Weights of a small self-supervised image encoder: soap at rate 0.0014, batches of 256.
Rows from block 4, named by matrix and row number. Rows with one number belong to one neuron. Each number is 128 + 32 x the weight over the matrix's rms, rounded and kept within 0 to 255. All counts start at 0.
# fc1: MLP up (model.blocks.4.mlp.fc1.weight, 768x256), inputs 86-171
# fc2: MLP down (model.blocks.4.mlp.fc2.weight, 256x768, transposed), outputs 86-171
fc1.80 [151 139 104 112 147  59  89 113 123  84 107 133 190 131 161 133 132 112 136  75 104 162  89  87 107 117 160 194 117 112 168  52 121  90 136  76 146 139 148 129 143 179 108 117 123 137 107  99 168 123 125 154 130 109 111 158  95 111 104  97 124  62 125 107 183 208  86 171 142  69 216 116  92 114  78  77 155 109  83  83 129 115  99 133 121  86]
fc2.80 [159  98 101 180 149  75 186 153 201 118 167 137 122 153 117 102 102 107 111 109 139 120 147 129 152  80  96  88  87 224  92 165 154  60 179  98 129  80 143 120 118 142 123 211 137 159 108 133 125  97 111 156 129 150  97 116 110 167 123  90  80 233  90 133 125 101 128 144 117 107  82 141 161 112  84  83  19 188 185 125  57 130 191 110 169 143]
fc1.81 [144 149 156 124 146 113 183 119 179 101  67 177 136  88 207 114 126  26 151 159  78  76  96  45 111  72 126  84 143 160  92 187 131 153  62 128 104 143 123 126 165 109 196 110 127 155  68  65 209 120 121 102 128 157 174 148  96 116  85 142 188 115 104 112 108 156 124 182 128 146 128 124 133  99 102 115  55 170 106 164 189 152 124 162 141 101]
fc2.81 [127  79 153 114 140 116 115 158  73 147 107  94 110 104 129 121  93 109 137 130 165 186 108 160 195 158 117  82 183  51 123 117  95  93 130 114 135 135 138 124  82 124 134 135 141 177 191 145  80 162  97 150 113  81 114 138 153 102 166 120  88 131  90  93 129 117 126 105 120 112 118  99  76 138 134  75 142  22 123 111 113  71 109 163 113 141]
fc1.82 [124 136 146  89 110 155 146 129  68  92 154 119 190 118  87 125 161 134 137 150 127 145 125 134 131 101  93 145 143  91 132  96  78 113 119 162 120  84 122 186 107 106 138 150  99  98  77 160 126 144 109 104 144 134 136 117 137 105 154 127 122  99 124 134 101 140 135 130 120 193 102 216 145 126 112 117 129 169 125  95 130 132  92 195  67 177]
fc2.82 [107 135 121 168 101 129 131 152 123  88 149 116 115 130 137 138 131 130 109  93 110 106 155 105 180 178 141 111 167 124  86 176 162 130 180 147  46 134 127  83 100 120 157  71 141 155 191 103 121 171 142 116 189  99 162 157 182 143 135 127  73 116 127 173 159 154 131 179 176  80 108  65 152 166  90 145 156 139  97 189 175 133 156 109 127 116]
fc1.83 [153 208 129 136  91 117 104 167 185 112  97  95 124 137 134 127 116 140 132  63 158 144 117  87 184  66 111 161  98 101  93 110 180 119  92 129  69 127  56 173  89 166 138 124 162 168 157 134 153 112 159  59 117  94 146 127  55 150 254 118 148 162 114 156 106 159 128 148 149 117 111  89 162 113  97 161 148 187 142  95 114 124 103 117 110 146]
fc2.83 [122 174 134 131 165 150 142 124 134 128  87 156 182 204  97 170 133 119  86  96  82 111  86 191  58 100 158  94  63 166 205 163 116 152 188 165 136 108 141  40 182 118 145 106 202 143  89  70 198 137 177 154  61 162 111 126 150 172 130  88 147 117 121  51 139 197 119  79  83 139 128 154 118 135 136  94 146  65 106 127  94  87 170  86  77  89]
fc1.84 [ 81 131 162 155 131 201 153 120 113  71 168 123 176 127 105  82 158 160  89  91 129 122  97 129 152  84 129 143 212 135  52 212 201 155 133  83 172 152 122 132 136 170 111 134 143 155 164 149 154  79 180 124 154  98 176  39 140 126 158 150 155 159 150 171 119 129 171 127  85 150 162 129  66  84 133 125 126 168 117  87 136 145 114 166 150 102]
fc2.84 [161 102 111 129 160 121 134  38 141  73  76 112 140 129  97 153 142 104 165  99 129  86 130 118 144 106 103  62 100  41 127 192  84 118 127 180  92  89 111  72 164  47 110  91 187  87 143 161 149 103  96 110 132  98 143 111  99 125 120 118 146 137 112 178 164  70  67 113 156  95 140  97 149 134  95 142 143 116 146 158 192 128  75 118  74 147]
fc1.85 [122 149 140 132  83  98 134 126  83 122 141  95 130 116 179  80 179 129 137 125 119 104 120 116 165 116  79 112  68 135 167  97 112  82 139 147 199  90 152 155  98 113 165 141 170 146 116 184 102 152 155  88 104 130 143  88 131 119 186 149 150 131 115 117  61 146 139 149 136 131 144  77 189 169 157 184 107 122 101  98 136 133 121 163 130 143]
fc2.85 [ 89 154 104 141 136 124  85 139 151 135 136 112 178  63 118 178 159 117 154 122 209 134  93 133 166 125 120 190 172 106  97 211 126 163 122  75 125 146 140 115 166 140 135 159 148  98 110  77 109 108 138 137 156 117 103 133 131 111 141 108 177 151 179 130  79 133 117 185  97 115 106 153 158 101  83 174 138 135 108 174  95 108 129 114 125  69]
fc1.86 [130 111 171  93 185 145 161 102 133 142  76 134 134 112 104 150 116 136  93 134 120 122 169 100 154 114  78 103 101 123 114  91 122 115 120 102 120  95 103 148 129  90 152 129 133  95 122 151 137 135 114 111 143 153 142 104 124 120 155 163 128 176 158 127 138 181 158 118 107 121 172  76  81 132 182 148 155 112  62 186 157 103 107 152 134 138]
fc2.86 [118 142 190 166 104 111  78 159 116  80 140 108 148 192 147  99 167 110 100 174 146 143 108 138  59 105 135 164 139 118 106 119 175 133 131 164 114 169 171 160 145 117  75 123 123 127 115 151 119  73 121 175 108  93  89 181 130 151  47 135 108 104  57 142 137 113 101 133  85 173  99 162 153 130 176 154 142 144 160  86 144 128 137  88 109 122]
fc1.87 [171 161 152 127  96 150 109 147 127 122 115 157 101  76  98 149 115  98 140 120 177  80 172 140 125 133 108  60 143  82 118 140 121 104  86 163  97  83  93 131 129 157 110 110 163  85 143  72  91 109 158 127  91  88 107 126 109 100 113 122 132 111 132 138 178 152 118 136 137 184  67 157 121 124 109  95 154 157  47 109 130 134 134 135  83 125]
fc2.87 [117 110  91 112 163 133 102 127 135 127 130 162  88 135 161 125 129 139 170 141 188  94 118 166 142 109 101 141 132 165 130 124 179 137 171 131 165 135 148 120 162 110 133 154 128 136  90 110 135 119 174 103 166 150 174 120 136  40 130  63 162 104 135 118 132  86 142 143  74 127 110  39  95 170 132 154 161  97 126 153 125  86 112 119 181 150]
fc1.88 [ 42  95  99 147  97 170 145 189 149 190 132 114 109 159 175  76 180 148 132 126 128 150 153 127 168 127 163 168  74 183 119 170 136  88 185  74 168 207 116 143 121 163 178  72 138 112  80 143 110  99 189 128 163  72  74 151 143 135 131 101 134 130 134  87  92 170 129  84 146 118 127 111 107  73  93 123  95 139  90 131 162 110 182 130 137  97]
fc2.88 [136  82  68  94 148 136 138 178  73 121 135  52  72 113 121 194  81 105 163 145 125 183 142  78 143 120  81 102 137 195 141 166 134 134 121 144 162 110 125 112  80 142 135 132  86 139 142 105  88  96 110 119 178  81  44 117 112  99 184 162 173 169 111 187 203 172 145 111  75  83 111 166 158 136  65 106 112 141 117 109 158 169 104 115 121  99]
fc1.89 [134 183  62 130  84 114 150 149 126 123  99 137  75 154 154 119  98  92 139 156 137 157 181  65 171 101  66 159 101 161 190 110 101  91 115 164  96 126 132 158  83 159 128 115  92  82 206 145 153 116 194 117 128 131 147 101 116 170 133 124 120 102 164 124 173 166 171 149 131 134 138 105 127 130  96 133 141 162  69 137  75 121 106 134 132 132]
fc2.89 [ 95 147 151 122 133 114 119 163 126 172  90 189 108 132 163 145 133 141  97 161  84 186  94  90 137 138 138  79 138  56 118 140 118 117 188 106 127 141 120 141 157 126 184  88 119 119 112 107 122 111 128 138 116 143 142 124  46 137 170 138 142 106 111 153 150 171 119 143 116 129 137 151 177 129 152 112 150 133 103 144 182  96 115 147 135  52]
fc1.90 [119 108 189 203 129 139 151  94 109 116 116 128 170  95 184 101 138 121 109  95 155 132 120  92 124  80 129  95  84  83 121 103 147  95 146 119 113 162 187 105 136 123 156 129 105 159 128 133 112  88 139  53 179  62 163 119 109 125  82 161 143 176 141 162 150 128 125 217 137 138  94 112 147 103 135 145 123 120 116 151 107  68 152 146 127  57]
fc2.90 [ 85 141 148  71 179 136 136 131 162 149  76 158 100 162 135 186 152 100  96 138  93 119  89 128  96 108 114 122 133 113 191 148 127 107  85 198 156  88 126 104  72 191  97 157 113 161 141 138 186 148 145 114 173 101 137 121 106 139 108 124 163 152 201  44 127 106 154 118 148  69 143 129 155 180 142  60 187 118  89 191 164 137 108 107 183 112]
fc1.91 [136  50 105 200 117 106 118 121 108  54 117 111  81 103  71  97 102 152 185 106 134 135  91 144 111 130 163 134 120 139 173 149  74 169 119  98 131 128 123  99 104  94 157 108 146 132  88 131 132 118  78 155 135 107 135 149 115 150 152  84  95  50 157 136  91  99  97 107 123 182 172 193 129 103  92 123 102 133 112 109 132 138 124  93 139 166]
fc2.91 [ 96 130 129 108 114  84 100  87 156 123 115 161 205 128 162 143 145 112 150 129 127  74 128 142 122 105 125 132 138 104 134 177 180  82 134 137  75 167 121 116 136 155  84 153  30 100 114 107 113 141 126 134 133 137 143  77 166  78  60 146 109 105 104 129 156 107 175 151 109 117 185  33  88  85  78 142 133 164 147 107  78  95 147 181 134 142]
fc1.92 [156  80  70 146 126 154 155  96 139 181 141 110 111  95 160 132 145 150 146 120  94 144 108 117 131 109 151 105 154  63 168 123 110 108  99 186 137  81 132 102  69 142 142 121 164 114 115 155  91 134 182 143 126 115  93 114 141 128 153 145 136 108 114 134 155 123  99  94 133 112 113  83 140 102 175  85 156 128 120 103 102 129 118  98 126 116]
fc2.92 [114 156  92 109 141 151 139 133 122  66 151 134 134 106 135 151 133  90 100 148 131 133 163 143 141 176 115 144 168 111 134 161 167 132 199 126  88 181 136 134 211 133 155 102  63 108 113 131 118  90 128 144 110 154  63 131 166  67 213 156 164 110 157 120 126 160 104 164 150 105 117 178 140 134 110 125 139 175  68 116 129 150  70 110 151 124]
fc1.93 [140  50 119 135 113 111 195  98  83 177 122 105 151 110 129 114 191 151 104  96 167 150 176 130 190 143 152 174 152 155 146 179 131 157 111 120 161 115 123  84  48 121 105 117 159 101 193 178 125 139  90 140 143 122 186 101 189 115 133 113 161 144  70 167 193 130  97  90 103 165 123 117 156 180 122 196 105 123  87 135 135 164  99 138  99 125]
fc2.93 [ 88 128 142 120  86  99  80 145  98 107 114 131  90 142 116 146 140 152 178 172  73 163 147 119  83 112 111 149 146 114 148 140 104 177 111 132 100 167 143 104 154 103  81 141 126 150  98  79 153 166  75 140  91 145  91 122 174 145 177  92 109  67 151 133 113 123  99  99 114 112  74 174 161  75 135  89 153 123 154 158  88 113 113 118  69 164]
fc1.94 [144 100 153 164 135 125 144 129 181  92 156 186 157 138 141 124 120  99 136 143 148 116 135  89  52  95 135  84 111 159  87 154 111 136 167  63 107 102 165 148 147 121 147 110 143 125 108  85 178 121 138 156 167  93 172  91 177  84 116 160 137 130 131 161 176 178 151  82 160 128 100  92 149  97  92  85 170 119 122 189  86 150  65 191 124  89]
fc2.94 [121 125 173  81 169 144 109 135 119 171  98 115 122 144 177 103 119 164 160 145 146  93 121 222 165 127 130 131  99  86 101 123  98 159 116 158 140 188 147  75 150 141 126 136  76  87 117 151 128 131  99 133 171 114 133 163 115 115 169 149 141  96 151 106 117 139 189 114 117 157 196 152 184 132 143 134 151  94 149  77 117 108 122 115 192  79]
fc1.95 [103 153 133  78  97 157 164 154 127  88 116 101 164  69 135 103 115 130 104 106  88  90 157  95 127  81 130 151 124 118 155  81 141  88 142  75  95 145 105 128  83 155 155  98 144  88 134 120 181  89 195 157 136  82 146 147 110 117 113  99  78  75 116 104 125 167 184 160 125 107 167  64 111  77  93 121 136 103  96 143  86 127 124 134  97 181]
fc2.95 [128 132  90  85 117 118 135 130 149 113 137 103 159 195 185 111  77  92  84 201 175 141  82 126  83  86  91 126 136 198 150  84 121 161 188 166 167 110 123 136 112 175 111 174  83 155  72 118 141 130 121 141 101 175 143 101 132  64  76  97  97 186 181 126  98  58 109 129 163 183  85 152 158 164 184 184 104 121 106 128 180  89 152  99 144  82]
fc1.96 [132  82 118 118 194  81  86 125 158 115 112 135 103 131  81 145 137  75 143 152 164 165 142 182  79 172 157 128 176 108 199 136 113 163 115 161 132 178 115  76 111 162 104 125 132 139 141 158  84 143  94 169 124 102 141 109 155  86 115 135 117  56 131 112 115  79 129 146 100 186 101 109 101 108 146 137 147 117 119 109 185 109 110 124  94 146]
fc2.96 [125 167 139 104 108 145  98 197 139 139 155 148 115 132 150 148 126 120 142 165  95  99 160  62 150  92 138 125 143 176 101  70 137 141 124 174 131 137 110 166  88 159 182 138 140 129 129  95 125 151 151  80 157 111 142 141 189 162 144 158 135 195  84 154 140  72  58 157 164 112 167 109 115 116 114 154 142 166 123 171  43 122 144 159 112 129]
fc1.97 [171 148 146  98 165 127 166 148  78 109 161 102 105 123  79 162 177 107 150 108 141 178 143 135 168 115 124 169 139 136 143 175 134  92  93 105 130 149 115 158 106 123 114  95  81 116 160 138 113 134 108 179 128 157 156 156 145 120 126 134 168 156 110 182 148 146 119  84 175 169 145 173 114 135 139 164  92  99  87 137 144 123 124 155 100 154]
fc2.97 [110  79 125 151  78 104 102 168 110 161  77 131 141 130 103 177 109 149 113 166 125 103  81 123 105 130  69  90  91  92 135 100 198 182 121 113 136 112 149 135  88 122 117  86 200 131  75 134 144 131 141 141 144  77 134 147 137 166 112  67  88 115  99 115 162 161 136 152 101 148 112 112 155  89 180 119 104 185 138 109 159 163 142 108 182 119]
fc1.98 [118 157 112 102 100  65 103 172 163 141  86 100 141 157 102 155 172  93 121 140 164  75 120 128 126  63  91 128 149 141 186 141 166 117 142 163 132 185 168 151 151 178 107 177 168 131  82 136 141 121 133 122  95 166 138 103 117 166 166 181 171 130 110 131 115 151 177 172 128 138 187  75 142 148  61 139  68 106 148 118  86 118 154 134 139  96]
fc2.98 [136 149  91 173  88 118 142 128 116 162 152 104 114  88 173  90  64 118 132  95 115 131 112 111  87 108  90 154  91 185  47  82  98 134 106 114  87  84 201  71 142 113 134 125  92  94 188 146 132 143 129  93 143 109 132 167 135 131 117 118 130 150 187 150 165 174 101 123 120  98 121  99 120  92 130 151 160  87  80 117 163 121 109 140  96  86]
fc1.99 [152 158 150 144  85 171 156 141 126 161 151 175  90 143  97  89 128 104 148 153 222 140 110 113 118 162 101  57  97  80 141 126 120 123  79  96  85 118 133  97  85 129 121 171  91 144 147 136 115 123 144 139 119  81 183 132 102 143 163  62 122 121 138 114 130  85 165 132 151 184 144 200 110 148 105 152 120 142  75 108  96 115 100 189 116 142]
fc2.99 [ 99  87 112 107 143  82 124 106 128 110 170 160 119  96 101 139 105 115  99 162  61 133 109 103 161 169 111  89 139 113 146 156 139  74 155 109 149 114 161 166  98 158  96  87  48 108 138 187 137 156 116  82  82 150 119 142 120 186  65 194  84  81 175 105 222 118 109 140  71  66 102 143 139 174 140 120 171 118 118 145 145 169 118  90 136 117]
fc1.100 [111 138 127  67 171  88 182 134 127  93  98 122 157  65 108 151  77  70 156  77 122 138 107 200 156 124  91 130 124  61 136  80  99 114 119 151  97  89 149 114 147 137 113 120 128 107  95 163 153 104  95 125 129  74 166 134 111 115 153 159 171 143  89  89 140 141 143 155  78 185 166 101  85 128 150 130 118 154 119 122 119 102 162 121 137 166]
fc2.100 [ 98  93 112 126 138  91 127 110 146 176 109 168  93 130 141 133 156 156  89 153  89 161 132  82 125  88 144 148 183 100  95 149 148  97 120 123 137  93  99 133 145 150 112 130 138 132 149  85 197 128 180 134 152 146  99 142 180 164 130 176 130 109 184 130  57 119 129 119 109 171  86 195 179  91  87  96 112  91 161 143 122 142 112 191 130 133]
fc1.101 [132  74  96 144 121 138 167 140 150  91 174 134 102 149 114 122 149 182 128 139 103  88 143 155 144 163 109  98 108 168 189 153 158 103 164 113 169 171 165  95 102 145 116 148 147 115  89 167  98  90 131 121 113 106 128   0 178  92 183 125 175  75  99 133 141 121 114 129 142 178 193 108 166 131 124 171 103  93 137  90 170 165 160 121 111 167]
fc2.101 [ 90 103 181 155 155 163 209 150 126 139 139 108  79 123 105 189 110  99 132  75 159  95 147 102 208 147  90 127 138  73 145 146  98 106 158 163 134  56  79 104 117 142  89 142 124 148 118 103 161 126 114 112 112 104 184 121  82 130  85 130 119 124 146 184 142 141  71 197 102 124  97  99 165 133 122 127  89 165 121 165 138 153 134  74 125 118]
fc1.102 [153 118 136  84 109 132 119 134 122 159  80 165 103  84  99  68 179 127 114 142 113 165 125 167  39 110 109 145 180 133 117 182 162 136 120  85 136 106 126 202 139 107 117  62 140  66 115  78 158  52  82  42 104 125 148  82 132 172 152 204 120 140 165 128 101 121 124 185 123 100  88 189 101 102 149  82 192 148  93 213 111 100  66 145 119  81]
fc2.102 [166 123 149 146  77 111 138 151  71  72  86  64 152 158 151 136 110 159 113 118 179  61  69 131 117  55 186 121  89 124  68 131 143  93 103 130  92 219 255  31  96 140 178 131 214 173 160 139 164 156 133 151 155 149 140 116 147 116 167  58 151 152  95 192  81 132 140 173 136 133 149  64 125  57 132 206 176 116 109 147 118 158 182 133 104 124]
fc1.103 [ 92 114 106 144 142 152 135 154 140  83 134 166 123 163 111 139 128 128 122 102 166  16 138 107 132 127 149 138 106 151 137 118 172 122 131 102 127 170 147 126 109 138 129 131 144  94 106  97 132 141 117 121 141 120 155 165  64  39 192 113 140 135  72 104 165 191 104 157 141 113 139 115  94 134 156  65 126 138  90 169  98 102 160 153 142 104]
fc2.103 [114 111 125 117 107 133 123 116 138 135  98 103 129  96 131 101  95  79 127 156 108 175 105 130 158 132 121 178 172 167 116 136  77 147 171  84 114 118 110  99  90 167  88 130 108 127 153 161 141 140 179  90 167 111 183 152 151 159  79 159 134 124 106 124 133  42 134 149 140 146  69 139  86 179 156 105 140 115  81 114 167 152 124 108 143 149]
fc1.104 [ 89 136 105  91 123 169 174 172 137 100 109 157 175 140 105 132 168  68 120 102  91 173 164 165 175 135 132 147 188 125  40 156 151 127  89 146 139 147 166 125  97 111  90 157 139 113 163 149 151 134 174 131 125  79 107 184 164 127 143 106 190 126  85  89 179 140 131 130 147 108 131 158  96 180  50 143 151 121  94 172 159  78 119 134  96 118]
fc2.104 [155 147 102 145 116 123 118  49 140 113 113 139 109 135 122 113 144 143 188 181 169 116 124 112 152 131 146 160 104 127 168 150  91 110 121 131 116 133 104 116 131 183 110 131 114 148 111  81 136 101 134  83 115 127 157 134 154 141 135 153 137  65 105 121  47  77 117 100 100 111 113 119 111 125 142 122 134  93 128 105 163 152  89 124 157 137]
fc1.105 [153 164 159 114 148 133 158 117 132 159 116 160 102 119 133 148 127  96 128 164 149 143 130 119  97  42 154 179 102 197 161 104 179 132 137  86 108 184 104 103 169 142 147  93 196 143  96 182 202 152 110 134 135 104 155 121 202 105 137 144 138 161 145 106  78 107  85 224 143 169 168 172 103 170 124 158  89 108 134  78 113  57 201 137  94 178]
fc2.105 [122 120 124 141 116 100  92  96 114 101  36  93 126  77 147 115 169 148 122  60 119 164 122 107 119 131  79 117 106 168 109 125 116 190 155  70 127 129 133 158 107 125  74 134 120  97 106 198  62  95 134 138 128 115 126 206 111 100 137 151 112  89  85 139 157 142 148 100 140 190 117  83 144 124  98 129 123 103 144 140  72 114  62 143 137 132]
fc1.106 [140 142  92 154  96 147 169 139 142 172 109  81 154 137 128 123 142  89 115 173 145 136  61  94  93 104  65  91 147 140 121 128 185 137 133 165  84 152 107 130  64  90 134 138 113 112 104  92  95 186 177 125 119  56 150  15 127 158 143 184 123 141 118 168 144  73 126 100 120 113 148 131 215 181 149 177 144 127 114 154 131  83  83 163  92  85]
fc2.106 [ 88 115  76  66 145 139 178  84  89 119 183 145  91 148 130 159 123  99 174 163 138 159 112 161 198 149 146 122  41  95  29 132 148 139 207 145 106 127 134 135 181 150 190 197 129 150  96 164 121 110 177 136 142 154  96 108 114 155 189  42 168 129  92  70 128 139 160 127 153 113 146 172 127 103 112 140 131 112  89 113 190  59 149 155 153  94]
fc1.107 [ 34 186  67  96  94  97 156 157 176 100 132  95 142  58  86  95 158 109 147 148 187 102  98 157 159 147 142 177  97 118 136 216 148 150 147 144 175 169 118 105 154 148 164  75 105 119 148 112 164 155  94 117 145 188 129  55 103 154 103 145 171 145 157 118 116 118 130 158  96  29 115 141 131 156 155 128  77 156 167 106  96  96 140 180 106 116]
fc2.107 [117 147 137 128  90 102 115 141 129 132  90 149 186 136 133 116 114 175 149  77  86 160 119 109  89 124 140 106 167 142 144  89  80 131  80 101 156  78 120 105 124 107 144 137 126 105  79 119 125 127 157 101 141  46 138  93 143 141 124 158 137 124 112 136 157 150 109 122 101 199 163  99 108 103 165 130 166 143  57 152  79 151 141 110 139 104]
fc1.108 [129 120 120 124 168  95 144 166  96 117 128 126  59 118 105  87 201 102 132 128 105 146  74 138 158 164  84  56 142  88  91  65 160 154 139 111 122 138 136 160 179 101 147 141 121 130 143 118 102  78  69  96 107 122  83 181 164 161 137 170 138 165 148 160 105 123 174  75 145  98 142 152 149 132  90 123  70 119 114 109 106 130 116 162 180 106]
fc2.108 [184 130 162 106  93 155 110 139 150 149  92 138 147 115 158 186  85 110 114 135 213 102  91 135 192 117 131 126 166 119 110 206 123 179 135  66 176 140  99 103  60 139 144 148 152 177  86 152 150 152 134 183 143 126 157 117 158 112 145 123 139 135 118 133 135 166  86 123 122 153 115 107 162 104 163 100 124  64 144 159 121 138 154 113  84 162]
fc1.109 [171 108  93 133 179 132 113  78 150 120 100 149 129 122  85 133 140 146 127  87 112 127 145 101 108 141 129 149 136 164 145 162  78 140 179  45 178 134 146 163 117 129 182  91 119  88 145  52 161 123 121 135 158 153 189 101 147 163 185  99 109 119 123 192 180 170 132  55  69 138  63 155  87  53 168 110 118 122 118 104  82 156 154 123  79 168]
fc2.109 [117 136 117  99 115  98 187 155  94 121 167 120 142 123 119  96 116 151 137 118 121 118 139 145 119 118  81 119 131  60  99 107 165 127 121  69  84 167 121 132 131  89  75 175 122 151 110  96 152 124 157 116  84 117 118 104 187  77 148 181 130 143 122 153  78 119 101 138 119 154 164 154 149  98 127 110 141 148  99 109 142  89 107 179 171 139]
fc1.110 [127  94 184 117 120 121 105 101 162 113 159 125 128 131 105 121 219  98 180 180 103 170  96 185 104 110 135  95 112 137 101 137  65 114 148 122 136 126  95 148  95  94 127 121 171 162 110 143 138 141 114 116 177 170  78 118 101  86 140 103 110 128 173 196 134 110  67  86 168 151 131 143  84 101 179 133 152 115 141 113 170  92 154 152 134 137]
fc2.110 [122 156  46 102 112 131 154 113 121  70 144 118 130 123 190 104  95  60 120 158 188  96 123 101 174 116  47 192 130 180 130 108 148 132 137 117 118 115 120 141 127 146 114  35  73 136 124  97  96 164 149  71 123 104  90  86 141 164 123 132  92 189 140 166  52 100 158 117 164 120 111 129 186 117  98  94  94 136 166 175  99 216 141 115 116 122]
fc1.111 [161 162 105  97 179 126 138 100  89 143 182 118 146 107 147  83 141 157 166 141 140 144 136 114 107  50 167 159 151 140 146 103 172 137 122  70 130 102 143 180  87 101 152 137 129 102 120 129 145 137 116  80 125 186 127 131 131 104 158 154 136 183 157 112 120 125 116 161 109 139 138 154 153 145 173 135 151 132  82  80 138 129 126 141 112 129]
fc2.111 [ 87 123  97 124 111 133 111  73 155 173 126 141  98 160  99 116 108 131 134  97 128 103 177  95 144 162  96 163 151  99 102 132 126  68  78  95  85 129 131  95 106 140 135  82 140 149 138 133 107 128  73  86 201  96  83 194 141 152 179 122 145  70 137  98  93 120 129 126 127  99 106 142 150 122  70 158 109 120 119 105  48 100 136 165 125 119]
fc1.112 [148 127 196 139 118  80 141 119 113 101 110 158 123 132 175 134 152 120 116 147  98  76 149 151  97 119  75 167  84  64 155 120 144 182 114 106 133 143 108 103 119  94  99 174 171 171 141  82 114 165 128  88  62 131 111 128 163 124  89 179 124 147 144 128 111 132 107 171 101 135 138 169 155 190  76 126 110 109 106 140 191 111 123 164 126 148]
fc2.112 [134 118  62  95  90 201 182 113 168 183  90 115 170 111  46 118 103 128 128 130 152 143 105 125 131 160 197  91 127 115 146 155 159 130 194 117 173 101  92  84 129 115 130 142 160  84 131 167 170 128 182 158 165 139 146  98 141 105 177 115 143 136 161  99 110  86 121 138 112 124 103 129 141 140 168 119 195 129 102 151  82 157 191 161 118  96]
fc1.113 [104  92 162 118 125 128 147 123 166 136 107 109 124 134 107  99 181 151 171 178 132 106 152 154 170 177  71 105 138  79  85 132 157 180  97 152  36  69  94  58  89 103 139 171  88 130 147 119 116 156 120 107  93  44 100 148 150 158 200 125 171 108  90 123 127 122 211 157 131 106 154 147 128 189  90 177 141 132 110 140 134  97  52 158 101 162]
fc2.113 [119 138 144  97 132 141 118 136 138 180 160  90 132 121 118 129 109  88 134  50  87 133 186 145 106  98  92 129 101 112 144 170 152  73 177 160 124 154 179 115 127 149 159 120 103 190 112 169 180 117 142 171  68 162  83 116 129  96 148 148 105 120 127  91 174 148  74 134 116 179 139 154 210 105 199 157 148 177 150 124 139 147 147 119 140  73]
fc1.114 [173 147 174 105 145 121 110  96 178  94  98 150 139  86 153 191 195 105  51 131 101  78  70 113 101 153  82 107 154 153 160 150 177 199  84 203 147 149 175 123 143 110 139 136  94  98 121 132 106 109 139 141 139 176 118 111 108 100 120 232 204 141 181  86 157 121  71 175 129 134 204 125 118 116 124 118 119 126  84 166 162 171 132 112 138  85]
fc2.114 [126 151 157 161  57 129 159 188  58 180 118 141 152 108 106 137  90 125 159 135 152 220 175  81 173 164 129 131  87 100 127  91 133 106 217  78 165  64 109 106  94 126 121  85 141 109 145 134 122 161 172 103 175 117 132 137 133 104 136 115  85 141  99 126 173 128 171 134  93 160 122 100 120 124 172  75 148 111 133 122  60 112 132 174 175 158]
fc1.115 [174 164 173 111 169 151 148 194  77 147 109 182 120 162 135 126 191 126 149 138  85 158  98 106 111 136 137 137 162  84 151 112 172  67 167 127 160 130 172  84 103 105 134 106 135 118 167  85 134 133 146 132 155 124 120  80 145  63 108 152 114 116 124 130 123  98  85 180 154 122  89 136  95 123 137 139 119  64 106 153 165 124 178 104 111 169]
fc2.115 [115 113  94 135 123 126  54 154 201 169  77 122  80 109 111 106  61 135 111 190 153 128 126  81 181 109 176 124 116 173 127 121  81 115 144  97 182 102  70 153 163  93 127 125 137 169 119 151 135 104 173 105 143 146 147 146 159 144 167 126  83 112 128 133 167  99 112  76 164 182 123 147 117 180 103 128 160 141 177 124 116 116 166 132 162 110]
fc1.116 [ 91 139 140 120 154 144 135 104 161 127 154 116 102 157  92 158 167  80 143 148 118 157  87  92 156 117 151 163 111  70 119 107 112 114 117 121  76 157 132 127  70 123 139 164 120  98  94 169 106 102 130 111 151  83 133 134 122 118 103 125 115 193 150 134 113 154 119 166  97 102 132 158 101 154 137 130 167 107  89 149 132  97 116 140  87 122]
fc2.116 [117 161 129  87 123  94 109 157 129 136 157 142 141  90 145 131 122 183 109 133 148 113 120 149 133 162 165  92 112 136 113 151 132 136 125 149 139  98 148 139 129 161 133  97 126 161 152  96 167 122 104 129 103  73 148 175  54 160 185 136 166 116 113 152 135 141 175 144  87  91 136 102 147 113  93 118 145 142 136 154 107 170 129 142 167 173]
fc1.117 [ 98 143  69 139 153 175  97 144 114 141 119 124 110 110 149  84 140  77  86 147 123 116 122 176 178 130 124  88 204 140 158 149 133 132 134 151 133 137  77 130  45 128 126  80 135  75  70 177 146 152 104 159 145 158 182  88 113 143 103 165 109 141 210 115 129 112  77 128 125 182 187  93 130 121 118 149 123 155 109 139  74 161 113 151 130 164]
fc2.117 [158 112 115 132 124  65 137 130  91 120 106 131  88 155  81  71 129 185 111  96 151 173 109 151 109  94  73 188 134 181  73 129 119 133 160 159  94 170 138 108 142 122 113 116 139 123 114  47 150 122 101 119 141 144 153  90  92 146 207  83 128 162 140 121 131 120  87 206 140 120 121 174 103 112 104 115 130 148 126 104 186  89 127  20  83 157]
fc1.118 [131  94 108 104 134 133 182 125 173 114 109 138 147 142 117 152 102  98 182 122 195 128 151  96 119 151 148 136 159 118 158 114 162 150 145 112  95 153 143  87 152 122 151 121 126 166 115 137 158 132  81 148  93 134 120 156 154  92 105 101  95  92 167  86 115 162 152 170 100  97  99 150 164 132 119 100  99 136 133 142 101  92 126  90 173 100]
fc2.118 [155  95  78 180 192 142 143 100  73 141 103 168 145 143 206 110  85  82  85  92  98  99 143 157 132 120 110 154 101 152  90 100  43 134 150 127 176 131  98 160  48 118 121 185 111 174 176  96 120  95 172 134 115  54 112 155 124 179 111 130  84 104 161 132 133 108  99  96 118 173 120 209 156  69 154 171  90 118 136 118 141 136 109  98 116  91]
fc1.119 [117  83 152  87 175 148 179 158 133 114 101 173 139  97 136 126 139 100  78 126 112 154 134  95 133  94 138 171 119  83 175 179  54 118 108  93 101 212 119 159 118 102 152 162  89  96 107 159 154  82 126 134  80  94 165 114 106 107 100 160 110 123 104 156  69 134 210  99 103 147 167 126 140 110 121 158 173 157  77  90 110 103 139 153  73 114]
fc2.119 [114 162 127 137  81  78  90 101 170 123 162 101  88 138 121  92 173 159 120 129 142  97 155 103 105 213  84 114 126 178 127 100 143 114 154 119 112  98  97 155 155 155 112 107 165 110 113 123 131 125 149 153 161 171 128  67  93  80 151 130 157 163 152 143 140 147 127  85 157 117 164 152  84 133 114 114  96  96 134 145  94 150 106 138 105 101]